{
  "layers": 8,
  "loss": "cross_entropy",
  "optimizer": "soap"
}
Rows from block 3 of a small image classifier, named by matrix and row number. Rows with one number belong to one neuron. Each number is 200 + 20 x the weight over its row's rms, rounded and kept within 0 to 999. All counts start at 0.
After each neuron's rows are labels from the 100 images, of 14848, where the neuron reaches its highest value: "responds to" is what is common among them. Only what is clearly more common there than usual is listed. The data: drawn small creatures on textured ground. In brackets: how many of the 100, against the usual share in percent.
# fc1: MLP up (model.blocks.3.mlp.fc1.weight, 1024x256), inputs 160-191
# fc2: MLP down (model.blocks.3.mlp.fc2.weight, 256x1024, transposed), outputs 160-191

fc1.397,156,190,210,205,203,193,211,196,199,199,193,174,179,183,191,181,222,228,190,182,179,211,189,210,202,187,194,188,176,210,198,220
fc2.397,206,209,214,170,187,188,188,221,207,196,220,217,205,188,234,216,197,202,197,206,196,218,219,221,233,207,216,200,207,186,232,197
responds to: white (46 vs 8.7); crab (43 vs 8.4)

fc1.180,211,169,187,219,211,204,206,192,226,186,204,221,235,205,231,227,196,218,215,232,226,218,171,167,182,223,236,209,161,198,213,223
fc2.180,207,231,192,213,235,194,204,219,173,254,204,176,175,221,215,191,214,199,189,212,180,198,219,229,162,166,203,209,237,164,198,201
responds to: snail (49 vs 8.2); scaly (42 vs 17); yellow (31 vs 8.6)

fc1.142,213,194,212,225,239,174,197,188,201,203,199,171,208,177,180,207,228,222,174,190,207,181,213,230,234,198,190,226,160,169,181,206
fc2.142,193,197,187,159,166,224,178,227,205,202,187,194,198,236,207,197,199,163,205,237,198,237,178,181,169,215,229,230,221,229,203,239
responds to: blue (44 vs 8.4)

fc1.165,181,211,190,206,187,198,186,237,237,242,228,184,180,196,183,197,220,181,187,213,225,204,229,196,198,146,217,226,166,232,179,208
fc2.165,177,211,220,214,200,195,182,197,195,214,203,221,188,231,230,218,194,189,192,228,216,200,243,155,223,212,194,165,224,194,182,217
responds to: blue (48 vs 8.4); plain (36 vs 16.5)

fc1.409,204,198,187,199,216,154,191,214,189,218,230,164,172,188,208,215,231,223,190,212,193,214,204,202,236,204,215,194,163,191,191,196
fc2.409,190,206,197,179,217,247,199,203,224,203,168,201,214,208,224,214,171,215,210,211,193,185,176,219,206,193,216,169,172,155,221,197
responds to: black (56 vs 8.2); beetle (33 vs 7.9); brown (33 vs 8.5)

fc1.520,218,214,192,155,167,147,198,217,212,189,167,191,164,172,214,183,212,203,208,212,194,170,177,213,199,194,225,211,203,226,187,201
fc2.520,192,200,160,214,207,217,226,185,192,204,230,234,231,180,168,212,180,225,196,182,215,172,195,207,196,196,219,174,193,156,196,169
responds to: small (61 vs 25.8); starfish (30 vs 8.9)

fc1.29,213,177,167,225,212,181,187,200,190,166,205,212,191,190,158,159,218,190,176,181,180,188,206,227,191,212,199,198,199,173,223,192
fc2.29,212,214,195,221,194,251,213,208,195,219,220,173,169,180,195,191,203,181,191,189,187,176,208,214,205,205,229,237,234,167,182,190
responds to: starfish (100 vs 8.9); plain (47 vs 16.5)

fc1.367,141,204,192,219,180,184,200,158,188,259,211,204,172,219,179,230,196,191,221,148,227,230,183,175,208,202,194,198,162,217,188,196
fc2.367,240,240,225,224,231,213,172,195,197,224,197,189,202,210,218,190,205,206,184,224,219,193,173,197,189,205,164,190,197,201,224,178
responds to: scaly (44 vs 17); starfish (29 vs 8.9); orange (28 vs 8.1)

fc1.649,186,205,224,244,185,175,208,201,224,188,206,204,142,200,173,235,216,212,242,221,210,194,214,201,191,228,193,231,212,209,209,213
fc2.649,199,211,191,181,240,203,209,214,219,211,212,217,200,208,213,212,209,185,228,201,185,220,177,247,231,202,177,204,216,194,183,226
responds to: white (56 vs 8.7); plain (48 vs 16.5); snail (41 vs 8.2)

fc1.423,205,188,206,190,211,185,221,230,235,232,174,171,187,184,207,236,221,183,178,233,186,182,203,236,192,209,219,218,190,193,180,178
fc2.423,215,221,166,223,216,212,217,243,195,161,199,210,221,194,180,227,159,182,233,208,197,181,185,192,194,194,186,199,195,179,163,215
responds to: blue (29 vs 8.4); black (26 vs 8.2)

fc1.13,206,162,186,204,196,176,187,194,188,199,205,176,216,179,199,183,208,203,219,150,199,239,205,208,192,193,195,216,169,173,219,177
fc2.13,239,223,210,198,212,234,225,200,170,201,209,222,206,200,170,194,199,191,201,237,216,160,154,192,233,177,211,209,214,207,226,203
responds to: large (74 vs 25.5); plain (46 vs 16.5); beetle (28 vs 7.9); creature: butterfly (27 vs 8.3)

fc1.582,206,229,214,192,174,215,229,211,213,222,201,209,193,220,219,228,209,222,224,177,192,219,236,212,219,192,237,180,190,168,187,198
fc2.582,168,207,200,228,218,243,222,192,201,214,215,188,183,213,190,218,184,187,200,212,211,196,194,205,208,189,206,205,215,222,177,226
responds to: butterfly (60 vs 8.3); black (28 vs 8.2); purple (28 vs 8.5)

fc1.388,204,208,217,202,190,196,185,196,229,186,207,191,227,215,205,231,197,196,244,195,242,218,213,194,202,178,202,199,203,206,185,213
fc2.388,236,210,185,180,240,202,193,206,189,189,179,192,175,202,166,215,202,188,171,220,200,184,174,225,189,175,195,219,230,164,228,199
responds to: starfish (43 vs 8.9); spider (29 vs 8.1)

fc1.319,165,200,235,184,206,229,158,223,214,201,201,218,186,183,215,196,216,211,174,213,207,215,200,198,204,199,234,229,171,184,185,211
fc2.319,182,229,167,183,180,165,182,197,202,223,184,187,207,184,198,169,190,235,237,178,195,192,187,187,193,207,225,203,174,225,191,223
responds to: snail (30 vs 8.2)

fc1.766,194,233,226,183,167,193,202,148,212,180,188,196,199,146,198,207,201,222,187,208,194,208,218,187,228,213,165,219,165,202,191,217
fc2.766,196,200,221,204,199,198,209,168,207,195,216,185,194,199,179,204,199,229,215,187,204,195,222,221,210,200,176,192,256,134,209,139
responds to: large (52 vs 25.5); dragonfly (41 vs 8.1); coat: striped (36 vs 16.6); orange (27 vs 8.1)

fc1.166,193,192,178,185,226,166,188,174,204,199,222,204,202,197,228,188,228,187,191,230,219,188,204,206,243,203,228,240,184,163,190,230
fc2.166,213,184,211,200,182,204,200,163,190,213,197,215,184,196,209,186,177,182,187,213,216,187,208,192,180,218,193,212,173,215,166,204
responds to: black (35 vs 8.2); starfish (35 vs 8.9); dragonfly (28 vs 8.1)

fc1.304,197,213,245,181,175,220,214,165,183,209,219,216,209,191,211,182,217,208,212,170,217,229,229,190,212,194,208,173,160,211,205,170
fc2.304,198,180,199,173,222,209,180,208,227,144,210,220,199,178,204,208,163,209,205,204,210,232,206,208,223,214,217,197,207,184,204,244
responds to: large (56 vs 25.5); turtle (45 vs 8.3)

fc1.707,173,233,178,212,187,151,234,188,203,243,195,212,215,212,199,196,204,185,210,205,229,210,226,229,189,146,183,200,196,185,177,154
fc2.707,228,189,217,198,188,198,170,198,198,151,192,204,205,196,218,236,212,159,216,202,169,220,190,195,211,227,217,209,193,218,204,205
responds to: butterfly (43 vs 8.3); teal (42 vs 7.9)

fc1.668,193,188,197,209,219,183,207,175,153,197,194,219,213,203,195,200,195,217,161,211,196,187,221,243,214,189,223,188,229,203,176,235
fc2.668,178,195,187,187,197,218,174,209,206,208,195,168,187,204,221,208,179,202,224,209,212,199,199,196,222,221,175,191,208,170,242,191
responds to: butterfly (29 vs 8.3)

fc1.126,204,221,164,197,210,213,183,206,185,227,214,227,207,240,151,207,202,170,221,195,221,194,219,212,166,179,200,212,175,215,202,235
fc2.126,216,185,231,209,167,203,210,208,217,172,201,187,198,203,216,205,218,220,180,212,201,220,192,175,237,186,200,184,193,189,175,201
responds to: turtle (36 vs 8.3)

fc1.161,232,182,177,190,195,187,196,205,181,218,213,231,249,220,202,202,231,181,191,199,215,188,210,209,232,159,212,222,167,210,196,176
fc2.161,156,185,224,194,206,223,190,197,239,210,239,195,196,228,197,217,187,224,220,208,211,237,197,193,185,243,190,211,201,199,206,207
responds to: black (40 vs 8.2)

fc1.297,193,190,212,208,233,186,186,198,194,208,161,213,200,183,189,201,219,171,232,194,215,165,221,192,195,185,170,205,213,205,229,195
fc2.297,222,183,208,193,203,234,178,180,215,178,207,168,169,172,171,189,186,212,207,197,180,242,204,224,174,182,219,192,229,190,203,193
responds to: small (90 vs 25.8); turtle (58 vs 8.3); starfish (30 vs 8.9)

fc1.518,205,199,205,200,168,225,187,193,226,218,178,212,179,172,225,211,239,164,250,208,204,221,185,195,203,225,200,213,198,174,204,169
fc2.518,170,206,209,233,226,167,205,190,181,212,206,237,175,231,208,197,168,220,196,179,192,206,222,201,187,199,190,219,233,210,197,231
responds to: spider (65 vs 8.1); red (32 vs 8.1)

fc1.431,221,182,196,196,225,211,208,193,178,182,198,190,212,212,186,208,215,242,243,220,183,229,226,191,195,210,196,177,170,225,203,214
fc2.431,208,222,215,216,187,186,207,187,200,199,199,216,202,187,205,195,223,200,189,207,194,196,175,159,224,195,215,190,199,217,177,200
responds to: blue (38 vs 8.4); jellyfish (36 vs 8.4)

fc1.24,181,214,204,214,181,183,186,193,172,206,210,178,207,208,171,211,179,197,247,192,212,239,179,180,152,209,201,206,202,201,201,167
fc2.24,191,195,193,192,209,242,201,229,218,216,189,206,183,166,221,200,212,197,154,213,190,201,187,209,193,182,209,191,198,201,218,222
responds to: starfish (37 vs 8.9); white (34 vs 8.7); colour: yellow (25 vs 8.6)

fc1.566,226,218,191,215,195,222,207,183,187,196,202,209,198,202,187,234,201,198,211,204,189,191,213,183,204,221,232,165,219,159,218,206
fc2.566,200,192,193,182,216,191,191,172,224,199,223,201,200,231,196,196,240,235,190,224,208,189,164,191,209,191,216,244,190,190,208,179
responds to: jellyfish (82 vs 8.4); yellow (25 vs 8.6)

fc1.562,172,193,233,205,213,198,158,211,218,210,225,195,210,209,199,171,196,211,190,242,233,221,195,207,218,195,248,207,184,222,193,181
fc2.562,216,211,171,178,236,194,205,184,158,189,229,206,164,194,197,212,173,193,206,188,186,200,205,224,178,235,228,195,232,159,222,224
responds to: large (56 vs 25.5); spider (48 vs 8.1)

fc1.251,208,212,173,217,198,208,229,205,204,203,199,227,209,201,223,226,171,216,185,181,204,212,226,201,206,189,268,187,204,190,184,207
fc2.251,215,191,186,194,206,239,179,192,200,213,213,173,210,211,175,200,230,244,211,216,159,197,203,221,219,193,170,193,195,233,185,211
responds to: turtle (63 vs 8.3)

fc1.633,180,189,207,198,195,187,173,215,204,224,207,210,186,177,184,185,210,183,180,183,204,203,198,192,188,165,186,179,206,173,189,219
fc2.633,186,211,226,164,209,218,176,197,195,235,187,197,166,193,178,201,209,181,221,209,175,175,187,216,201,210,202,204,239,171,178,240
responds to: yellow (45 vs 8.6); snake (39 vs 8.5); white (26 vs 8.7)

fc1.175,205,204,202,169,197,184,174,192,239,236,213,192,197,217,174,204,202,198,229,198,195,190,208,185,196,176,196,252,209,197,213,214
fc2.175,198,169,156,253,182,231,191,217,221,209,173,201,231,193,220,176,189,191,190,182,242,165,205,192,191,191,204,205,196,191,182,232
responds to: grey (63 vs 8.7); jellyfish (36 vs 8.4)

fc1.765,201,221,193,187,220,179,189,198,157,196,202,222,183,154,217,192,203,194,211,193,185,238,218,201,221,230,175,212,222,188,200,188
fc2.765,221,189,199,205,173,196,178,195,217,222,210,194,220,194,228,221,221,193,199,203,156,208,158,195,185,175,179,229,187,204,167,197
responds to: snake (42 vs 8.5)

fc1.434,224,202,168,184,209,205,190,177,196,212,184,215,220,209,209,228,237,210,245,194,217,207,187,204,167,201,221,203,169,223,200,158
fc2.434,199,180,202,235,200,211,205,222,186,135,207,222,199,195,196,203,226,200,187,205,199,194,173,198,238,187,197,155,226,178,214,209
responds to: scaly (37 vs 17); turtle (30 vs 8.3)

fc1.690,164,191,175,196,194,180,204,218,195,197,211,198,165,215,236,198,204,214,229,208,236,212,218,166,189,212,195,192,193,166,173,250
fc2.690,203,179,234,178,195,199,196,176,212,217,185,155,166,172,216,213,212,187,189,210,150,183,216,211,186,169,188,178,233,180,192,197
responds to: snail (34 vs 8.2); crab (27 vs 8.4); black (26 vs 8.2)

fc1.222,185,198,197,198,230,185,181,182,186,200,194,196,190,186,191,193,201,211,196,210,206,222,201,179,152,191,217,205,184,159,175,226
fc2.222,195,180,188,220,217,199,183,170,237,173,190,173,186,174,200,173,181,209,212,231,182,210,218,186,236,178,198,202,208,199,176,195
responds to: turtle (73 vs 8.3); yellow (28 vs 8.6); white (28 vs 8.7)

fc1.733,237,185,196,202,205,215,183,195,199,185,181,174,189,170,203,208,168,173,178,222,246,193,236,183,210,211,194,180,177,195,204,188
fc2.733,194,197,216,207,215,209,201,231,162,175,158,201,219,232,202,152,211,209,227,194,209,211,179,200,215,200,215,185,211,173,192,207
responds to: jellyfish (70 vs 8.4); grey (27 vs 8.7)

fc1.375,196,188,219,172,190,197,234,198,173,200,248,207,153,207,183,216,171,208,187,185,210,188,182,168,189,226,203,180,215,203,194,182
fc2.375,222,231,144,211,204,222,217,206,224,193,184,201,206,197,166,190,219,191,209,184,195,214,225,222,199,190,196,220,201,185,189,250
responds to: red (46 vs 8.1); brown (41 vs 8.5)

fc1.676,179,200,162,174,216,243,200,186,206,214,225,183,196,194,177,209,205,198,213,188,196,204,194,218,174,213,208,206,232,203,210,188
fc2.676,213,211,223,196,169,202,244,212,215,180,175,190,241,184,199,175,180,205,231,222,202,197,238,202,176,191,183,232,217,211,162,179
responds to: black (28 vs 8.2); snake (26 vs 8.5)

fc1.580,169,153,167,168,212,188,170,222,223,166,168,211,184,222,214,191,195,232,202,179,175,203,202,214,184,209,203,189,205,193,201,202
fc2.580,269,206,180,211,172,213,183,189,186,210,209,215,184,191,185,171,192,226,201,215,218,208,207,196,158,203,199,203,234,184,203,220
responds to: spider (49 vs 8.1); red (26 vs 8.1)

fc1.723,217,216,211,183,183,163,184,206,200,220,198,222,197,237,199,228,242,232,199,240,197,198,196,203,189,251,233,191,193,172,259,186
fc2.723,195,167,229,160,220,210,216,195,161,207,208,205,170,210,207,214,209,224,191,200,179,233,192,214,214,200,197,200,188,205,220,247
responds to: scaly (49 vs 17); jellyfish (44 vs 8.4)

fc1.533,209,233,163,240,176,192,182,199,232,200,221,198,200,187,202,179,183,192,201,189,180,174,228,226,198,188,194,208,216,167,201,207
fc2.533,193,195,202,208,200,206,206,191,185,194,201,202,183,195,168,199,159,220,183,198,173,190,197,178,201,207,217,178,201,204,231,213
responds to: blue (39 vs 8.4); dotted (39 vs 16.7); starfish (28 vs 8.9)

fc1.755,238,189,229,200,164,224,177,169,224,188,203,215,205,201,215,204,225,206,221,173,200,185,232,193,216,182,213,173,202,210,210,214
fc2.755,238,201,177,212,218,203,213,172,193,208,211,188,202,183,160,199,192,204,212,172,217,184,228,192,205,211,216,205,197,163,215,173
responds to: butterfly (95 vs 8.3); large (86 vs 25.5)

fc1.155,189,218,205,190,192,203,208,189,208,220,216,212,184,145,213,184,191,188,222,220,216,172,157,171,193,231,195,193,208,191,262,229
fc2.155,190,208,185,227,210,182,201,206,209,199,190,157,185,217,199,236,226,222,193,173,214,210,239,216,217,164,207,205,199,225,148,180
responds to: butterfly (36 vs 8.3); snail (32 vs 8.2); pink (29 vs 8.5)

fc1.102,202,212,214,201,216,208,200,242,190,201,230,176,241,191,202,219,258,220,189,228,193,203,185,205,188,243,162,219,242,201,192,200
fc2.102,227,209,201,195,173,193,188,190,195,221,192,188,154,218,197,175,158,197,235,209,252,210,226,195,212,156,209,179,168,202,204,201
responds to: snake (92 vs 8.5)

fc1.535,209,192,216,216,157,199,193,195,197,234,241,205,203,234,183,150,167,210,209,181,193,190,214,205,192,212,175,207,204,196,192,231
fc2.535,177,233,203,190,197,218,239,189,180,162,186,202,166,152,219,206,199,213,197,191,221,155,212,245,183,175,191,201,203,197,225,188
responds to: snake (41 vs 8.5); white (27 vs 8.7)

fc1.351,178,231,193,196,210,206,209,224,189,179,203,183,218,205,167,186,170,215,186,213,205,202,172,209,188,215,210,164,219,197,219,245
fc2.351,250,203,187,218,214,219,176,205,204,216,208,196,179,200,189,185,226,198,215,204,204,218,207,185,204,205,194,244,213,197,182,196
responds to: spider (68 vs 8.1)

fc1.214,183,163,189,219,197,225,157,172,207,218,213,189,227,194,188,204,179,193,158,227,180,216,211,228,207,205,184,196,221,232,180,192
fc2.214,147,201,185,212,226,197,237,210,177,174,202,237,177,208,168,174,182,193,177,226,180,193,208,214,166,203,200,189,193,188,193,205
responds to: jellyfish (29 vs 8.4)

fc1.379,206,237,182,218,145,247,186,206,206,214,159,166,234,207,190,232,197,237,229,205,200,195,184,218,197,228,231,220,187,195,206,177
fc2.379,210,177,172,190,197,199,200,167,190,186,200,165,176,227,194,164,209,190,187,179,152,177,153,225,191,179,213,209,203,194,208,227
responds to: scaly (65 vs 17); turtle (31 vs 8.3); butterfly (29 vs 8.3)

fc1.283,143,196,222,206,189,187,205,196,163,192,227,229,177,204,196,205,214,233,196,180,173,212,217,199,228,214,213,202,189,198,181,151
fc2.283,184,163,238,161,209,208,167,232,218,218,192,210,197,210,210,191,192,209,174,170,169,166,173,187,205,196,155,188,202,205,202,202
responds to: small (59 vs 25.8); teal (27 vs 7.9)

fc1.632,232,180,212,204,207,172,188,222,204,192,176,144,213,162,193,218,231,199,206,207,180,199,213,200,164,189,161,209,199,185,192,189
fc2.632,215,190,215,206,198,200,168,219,239,227,203,200,197,186,251,201,217,182,194,204,204,214,170,203,234,199,205,211,231,229,152,203
responds to: spider (33 vs 8.1); snake (27 vs 8.5); colour: yellow (27 vs 8.6)

fc1.429,235,188,205,182,182,191,206,185,163,190,176,194,197,179,182,199,202,192,164,201,191,173,217,194,251,193,232,198,187,190,190,221
fc2.429,193,227,211,201,229,206,227,208,197,216,248,228,203,184,211,222,176,154,225,237,198,156,199,233,210,230,145,174,194,187,220,205
responds to: black (25 vs 8.2)

fc1.705,208,221,208,173,180,184,217,215,192,228,227,233,215,221,176,190,221,220,248,217,222,191,227,189,182,201,203,212,155,201,184,179
fc2.705,202,240,185,219,162,203,152,219,254,212,162,209,197,157,201,229,206,188,225,232,209,154,212,196,225,188,192,191,210,192,205,189
responds to: grey (37 vs 8.7); jellyfish (26 vs 8.4)

fc1.299,167,215,205,197,217,208,220,221,183,223,215,168,229,188,181,207,219,219,213,215,230,211,223,216,166,229,172,209,232,177,172,213
fc2.299,190,241,177,198,240,184,173,187,192,191,193,192,212,224,229,241,217,210,195,191,184,168,183,200,203,174,161,214,178,201,187,214
responds to: spider (50 vs 8.1)

fc1.717,195,193,220,200,198,213,222,169,179,196,189,188,161,187,192,209,173,199,225,203,201,220,194,215,206,193,196,167,199,229,213,212
fc2.717,161,215,184,189,178,196,186,189,205,214,199,208,174,198,226,178,197,226,183,185,225,185,195,193,183,207,197,200,177,177,213,192
responds to: white (68 vs 8.7); starfish (32 vs 8.9); pink (31 vs 8.5)

fc1.466,185,199,187,214,184,215,201,162,208,188,204,208,232,178,208,207,162,193,186,181,224,184,218,201,203,186,175,217,201,170,165,230
fc2.466,203,164,183,208,229,177,216,234,177,178,187,164,178,214,156,176,201,201,200,213,212,168,221,164,187,205,226,193,215,185,219,195
responds to: butterfly (65 vs 8.3); teal (36 vs 7.9)

fc1.590,223,216,244,183,207,176,181,174,202,204,217,191,191,187,228,186,207,209,175,224,185,219,204,198,198,200,218,183,205,205,198,193
fc2.590,203,153,200,212,213,227,237,211,212,227,189,206,211,192,190,181,198,190,244,184,192,167,205,194,244,170,198,190,192,174,176,220
responds to: black (41 vs 8.2); snake (32 vs 8.5)

fc1.737,215,222,197,185,208,180,183,226,195,174,228,218,189,206,192,222,218,186,170,175,235,169,203,180,197,207,224,201,183,228,203,164
fc2.737,229,203,167,203,199,209,219,229,190,218,165,188,193,221,208,180,183,198,210,200,186,232,220,205,209,230,167,196,200,228,205,233
responds to: yellow (28 vs 8.6); white (25 vs 8.7)

fc1.43,222,131,217,187,207,208,182,220,187,210,168,221,206,175,216,222,222,206,197,186,172,190,212,196,202,202,211,221,194,187,183,218
fc2.43,231,201,185,197,203,209,223,206,207,160,224,187,175,207,216,172,190,214,177,210,176,181,168,215,208,198,186,181,197,205,209,199
responds to: turtle (68 vs 8.3); plain (50 vs 16.5)

fc1.48,205,220,209,201,217,212,215,234,223,165,182,193,177,212,213,203,205,173,215,213,201,199,202,168,226,208,180,214,224,201,241,212
fc2.48,192,169,184,193,231,189,197,193,203,208,173,208,207,209,166,184,206,192,213,197,240,192,230,214,178,217,234,192,210,172,167,212
responds to: black (31 vs 8.2)

fc1.163,196,208,200,230,220,193,203,189,205,206,172,199,184,191,185,197,210,215,228,178,197,213,195,224,181,241,235,179,191,186,214,195
fc2.163,245,221,199,177,187,232,195,217,182,194,195,182,192,218,182,183,180,221,219,200,194,188,165,180,211,143,221,214,202,174,207,199
responds to: starfish (48 vs 8.9)

fc1.416,151,201,183,222,201,192,217,176,221,166,172,211,179,215,212,208,211,167,172,213,201,200,193,214,211,224,203,206,202,203,197,209
fc2.416,203,198,188,169,203,224,212,229,191,226,259,195,199,223,219,196,216,242,209,201,192,181,209,237,206,206,190,207,182,196,226,165
responds to: large (51 vs 25.5); fish (42 vs 8.3); striped (41 vs 16.6); colour: teal (25 vs 7.9)

fc1.662,199,184,150,248,214,219,207,212,211,214,205,198,189,203,181,184,234,189,177,204,247,213,167,194,214,198,179,213,169,180,185,182
fc2.662,210,193,202,209,211,183,188,205,189,204,185,208,205,189,215,208,201,184,237,205,221,208,227,210,194,186,203,205,223,207,161,231
responds to: blue (33 vs 8.4); snake (29 vs 8.5)

fc1.170,221,170,227,238,203,192,168,164,180,247,179,201,199,199,185,207,197,191,166,168,215,206,223,223,186,192,181,178,174,172,181,193
fc2.170,204,186,157,168,221,200,200,218,164,180,177,173,184,202,190,223,251,185,193,219,228,199,207,196,235,214,189,208,180,207,164,190
responds to: snail (33 vs 8.2); fish (29 vs 8.3); yellow (26 vs 8.6)

fc1.560,216,191,185,200,220,210,188,192,183,200,208,189,200,190,209,229,212,191,222,211,213,188,196,191,208,177,207,204,182,195,196,189
fc2.560,171,175,238,215,193,235,198,223,220,213,219,220,186,199,198,225,202,232,215,203,206,216,212,213,209,211,200,186,217,213,207,207
responds to: yellow (98 vs 8.6)

fc1.567,203,184,193,208,220,210,204,199,176,191,203,188,188,199,195,208,182,211,166,197,224,217,192,189,197,187,193,185,179,200,196,196
fc2.567,161,171,197,186,221,207,193,190,175,174,181,188,186,227,218,176,166,194,205,203,232,230,176,215,218,148,219,222,208,212,191,237
responds to: grey (61 vs 8.7)

fc1.674,194,210,209,189,227,188,245,168,228,176,180,203,219,205,209,192,171,185,151,228,217,224,194,179,205,197,211,232,194,223,177,171
fc2.674,169,224,214,223,203,187,200,176,189,216,216,166,187,182,189,200,212,197,150,200,210,204,201,241,199,224,194,181,195,228,216,194
responds to: large (51 vs 25.5); fish (46 vs 8.3)

fc1.421,197,213,201,206,200,208,171,211,230,179,189,189,204,169,194,211,198,213,232,203,215,193,183,180,213,190,206,186,175,239,188,189
fc2.421,205,192,183,194,180,202,204,196,202,221,177,182,159,165,219,222,209,182,198,169,181,234,213,229,190,201,195,182,210,215,212,166
responds to: grey (42 vs 8.7); dragonfly (36 vs 8.1)

fc1.631,203,199,208,187,205,187,161,205,172,184,207,213,200,147,189,175,196,195,184,159,174,204,196,217,183,215,179,186,185,146,163,228
fc2.631,221,220,204,234,250,223,183,204,204,175,237,200,177,159,195,206,204,205,191,223,178,166,172,183,225,186,212,191,238,222,230,222
responds to: turtle (52 vs 8.3); starfish (31 vs 8.9)

fc1.36,237,194,193,199,192,180,191,203,191,163,225,186,184,178,190,205,194,198,236,229,204,209,188,178,189,223,206,172,220,206,185,197
fc2.36,195,201,199,192,214,177,196,186,218,200,173,181,208,209,186,199,215,195,176,184,181,182,202,234,206,203,175,216,223,159,186,202
responds to: starfish (52 vs 8.9); dragonfly (48 vs 8.1); white (28 vs 8.7)

fc1.598,219,209,214,190,202,197,213,227,221,224,208,204,207,225,216,213,194,186,175,202,229,185,220,189,240,195,206,185,197,203,215,203
fc2.598,191,214,213,211,163,206,208,212,166,192,237,217,199,200,178,187,203,208,199,244,176,225,188,215,187,174,210,198,215,195,210,200
responds to: starfish (36 vs 8.9); blue (34 vs 8.4)

fc1.532,205,168,197,214,224,176,192,203,200,201,240,181,176,206,200,190,208,200,213,175,230,236,203,176,234,206,202,203,215,191,218,187
fc2.532,204,220,198,189,192,214,215,211,184,201,185,200,237,204,211,209,193,178,186,227,157,133,201,231,192,202,182,197,194,249,172,207
responds to: snail (29 vs 8.2)

fc1.266,192,210,235,237,198,191,201,228,212,172,176,211,183,194,194,184,194,238,180,158,216,182,189,221,207,221,192,188,208,193,196,187
fc2.266,179,204,174,187,177,228,207,208,225,227,218,226,211,235,215,195,194,189,183,247,192,225,192,190,215,209,169,209,193,223,184,190
responds to: red (40 vs 8.1); fish (27 vs 8.3)

fc1.361,183,234,197,188,186,206,200,237,212,195,213,212,232,197,235,189,161,187,231,223,220,183,177,215,185,190,186,198,171,206,240,197
fc2.361,212,224,226,229,235,203,201,174,225,202,246,200,171,199,176,216,188,196,167,191,214,196,203,208,205,211,188,206,174,217,167,214
responds to: spider (74 vs 8.1); pink (26 vs 8.5)

fc1.753,184,179,235,188,178,189,214,198,224,198,231,192,200,218,219,208,217,192,194,219,161,223,216,187,196,194,219,211,167,214,217,201
fc2.753,198,226,228,186,204,167,179,221,203,231,211,194,218,204,214,188,233,198,202,169,185,212,175,221,151,196,154,227,195,235,195,198
responds to: turtle (36 vs 8.3); black (31 vs 8.2)

fc1.263,198,186,202,192,168,194,192,191,247,224,193,187,202,198,213,196,196,213,193,207,186,169,173,225,218,163,194,192,207,191,205,183
fc2.263,199,176,214,230,205,231,195,226,185,189,218,232,178,181,193,213,205,212,206,179,216,191,203,238,171,226,196,210,208,183,213,209
responds to: grey (75 vs 8.7)

fc1.113,183,190,165,206,215,189,192,189,194,207,249,164,189,184,180,202,196,199,177,209,178,227,204,197,207,209,205,183,174,197,222,182
fc2.113,209,206,203,215,194,210,211,247,190,183,183,214,194,225,240,178,202,189,177,162,171,191,187,202,203,237,182,228,205,173,198,205
responds to: yellow (33 vs 8.6)

fc1.415,222,178,186,210,209,198,197,201,201,219,209,178,199,160,215,173,177,234,187,221,216,176,217,209,215,198,203,234,193,204,211,179
fc2.415,203,194,179,216,198,190,196,182,208,221,217,222,206,222,210,203,181,147,186,243,218,229,185,208,210,207,179,211,182,203,197,199
responds to: grey (30 vs 8.7); jellyfish (28 vs 8.4)

fc1.135,209,202,181,169,221,193,214,193,227,208,229,181,192,161,261,179,233,181,190,187,213,237,214,207,200,207,223,181,201,198,209,210
fc2.135,180,197,216,189,228,218,211,207,191,190,210,192,172,139,213,207,202,161,193,194,226,218,209,197,201,206,192,188,214,203,221,186
responds to: butterfly (28 vs 8.3); green (25 vs 7.9)